From a checkpoint of a small CTC image transcriber.
Data: trained on seven-segment displays showing three digits, 48750 training examples.
Rows from block 2 of a small CTC image transcriber, named by matrix and row number. Rows with one number belong to one channel. Each number is 500 + 40 x the weight over its row's rms, rounded and kept within 0 to 999. All counts start at 0. Numbers have three digits each. After the name is the row's rms in percent of the matrix's.
After each channel's rows are labels from the 100 images, of 14976, where the channel reaches its highest value: "responds to" is what is common among them; "colour at peak" is the nearest of a few named colours to the mean colour under the peak. Only what is clearly more common there than usual is listed. The data: seven-segment displays showing three digits. In brackets: how many of the 100.
# convs0: first 3x3 conv, stride 2 (model.blocks.2.convs.0.weight, 192x96x3x3, each kernel summed), inputs 0-95
# convs1: second 3x3 conv (model.blocks.2.convs.1.weight, 192x192x3x3, transposed, each kernel summed), outputs 0-95

convs0.86 083:518505539456517557444498524528498502558485523530510487512483491463480475530495500450574447513486497438566512512488451527520537481465471529474469499464436536596532494476446512532439468499483487487557452543538460422557494411468582499535409473505500491542561494581561555448444504487531435492
convs1.86 083:501484453549526522459508484491509504520550429511505510517492542476490441568477473482434526560501511509522507507485513543524499447490523505443551476514497497471523458503480449564504489505532526522440540457490514507481450469532495530442502440559521495514522499541517597533412455453420582477
responds to: decimal point (100); blue glow (36)
colour at peak: blue (34)

convs0.171 096:514499528454442558486444479490504518513464540476462497503489467560504492434517461486491491507459436453493480499474546518555545493507542536480480549438484500508508517462497486525471501530483460441438613508511441511507473522497476555374418465507413465455494473454548479517484487516484638494
convs1.171 094:527527503516516514542475460515546558463463524455414462505574475554520489494503485549496471547495538464521475460513478485523490535501437562496511469459442523502495458485478484446492524521556521494511529521465431487527545471526531623511515443503582475460486447509480533555512538561487459469
responds to: decimal point (100); white glow (40)
colour at peak: blue (29)

convs0.151 102:500469501505515477443480501468463469492488530450408466503536499422489469455436504538515470446487511532399488549496543559466509469499508473559537462485482542446481544489493559620528509478510552478461438502483510437553544448503496574488539461482514496448483413456498592474517466451478522492
convs1.151 098:418540531463538481513462470454514586532498446505538464546450522495488480472603472498540509577435542501546486519476490525488462453541542485564517477465495486497497457564463477452463493543459452514439438530448415494491577516492410434534518522528464514483452469560500464544489537561489500556
responds to: the digit 3 (72); white glow (41); third digit: 3 (36); second digit: 3 (30)
colour at peak: pink (30); orange (25)

convs0.22 108:524418474516475477465495514485445472452522462560504549484484506395525519538490527462502464429519539497476551533510523535525521436594489520582526479489515463477490510500491565570509582424437494453516551557466489499524575496441484436482539466532494464481510480484611508511509454488456490479
convs1.22 108:429575491437565473467431537457487504485512480533479556521487484480528495545488536469419499424543532484505533486406512560527460471496516521493491507476528500503505420451471444493458513527437432586479498544438470558463566495432448477540502509516465576528531523478505501502522490586578473491
responds to: the digit 3 (82); second digit: 3 (46); third digit: 3 (42); white glow (36)
colour at peak: pink (27)

convs0.116 089:569548496479459469521437607547472537459518506512486415476459548545463502493501540455542541468487557521528520549524437478485536534477459522467474480544482550522501499491450486488545472506505519494537461439541494427499547485430590485456480451508400548546480505521503573519479575441520478476
convs1.116 090:509479495501487484515499489527541548510493438421475515499433524411471485470534383537479564507511552501543497506473419533487503422527512473511510501494452518456482574542538405532507469484529557530518509450525514506493461463507468555492522493479497527540574549497508503498454583487516555492
responds to: decimal point (100)
colour at peak: black (36)

convs0.124 102:563520471519484498487438549512542552429478448502500446474485513494486545524461498469433506484442547489488515533424475498450470529554571456510484416498503510516521434559511523547538479516495536453505483519389489495475523485473488506451481567546357457522484490410464512499487538522460477519
convs1.124 097:453516502567498450531514452556577532458547453502515516502470460468482508551458504444473499458457536497575490517454545515468552539513536525559518553478551491434530492543491550528440460543498512409456548524473507475483501496525447441544474460476547427453547492434579494486485421496461507460
responds to: the digit 5 (57); white glow (52); third digit: 5 (26)
colour at peak: white (39)

convs0.177 104:502453498577472444480480519460562500446489431538629466524435439571494481491506474478512453519478444497487488484511530453546543513499483540458567509525415518496484491442549488465530514489464466460517479424447452502514515494451495451474552488472564518468473525447547451464426507559516449472
convs1.177 108:464497429453481482520559483484514451483462506619536507499467549481462464509527531507461461500546497391516519445526537484515434540502444531569485456528491562487459461465479412469454486462486457610453416451463495531470455517519474426426491423502477499501461540519547415472496516549486465508
responds to: the digit 5 (55); blue glow (45); white glow (37); second digit: 5 (28)
colour at peak: cyan (37); white (26)

convs0.33 093:536485461501522523472498433504451468479499540470498572549524464458481429553497454498512538450544518413429480430532431539449529453526503555533556487567498448505447501481492460468474541473467470516516504521474472511446558516485540538537423520517533452495468507482562571443470474469471501391
convs1.33 100:507412466440538468498497449636576525523438468523554530523524502496524494484479506431541486531518512524505483511499437532429510543456513510488543519539574559458512485489555505517579401506532551490414534483420424507446526478419483453498494536470479551535413508428504464467477531510472467466
responds to: the digit 2 (55); amber glow (37); second digit: 2 (36)
colour at peak: brown (58); black (36)

convs0.106 095:460643453489493462482447484467508505559482448512412454519494492570528514469530454501454536476450478502547369542454531519503472505519510482546434478501513499488507472452478452534436498477461451542520566446551538536529468451442506480473481444457526510486471557523484519477456491510491527539
convs1.106 087:495535518461514463515504441410482473456538450480476465506456432459485509485523492519497528543489496498518472389431450502533471518525511527525618527558467462485509456435478482431490502512495519470462512450426451577457564506506500445419488449469505503497523447551520464573477528477534589533
responds to: decimal point (100); blue glow (36)
colour at peak: blue (33)

convs0.68 118:451478486557541458537498551512469504489507476466449446543492470502455460503422441497501427528497497455540538518485484499441514512476477536557526564533477469496472527468495550461430456497496463441444483479451510506418522485630502581461473413493569552570455492483544519544466524485492486504
convs1.68 108:479442534485527493529514470423541447512459537467506473419499515473439484478538440451459429515513509499531518528507452511584532462504498512538452447467499488517514505520518535527491600474458423483548496487537530428493518562527468462453483514443430510478544462540509526471495516460496491597
responds to: the digit 2 (61); blue glow (53); first digit: 2 (34)
colour at peak: blue (39)

convs0.75 117:516425539483513469464510466524519469583500501423452444585487455513507401491560450469499510423480482470488510493427445582498491520449438564552520464544519540447512536497449539452492528527492503457521518471461448458456528471494524422515528522530580471518466490462542523458533478469520491470
convs1.75 104:525554496515451482527501440427516484520515464497524607496494461480467457491504517472466516555524570522477515492538464476544453459490506462487479498449489504425447534593478482562608422523531517457466534493531497445537523484463433511488532445450466511513486460455464490491523551472551481557
responds to: decimal point (100); white glow (39)
colour at peak: blue (28)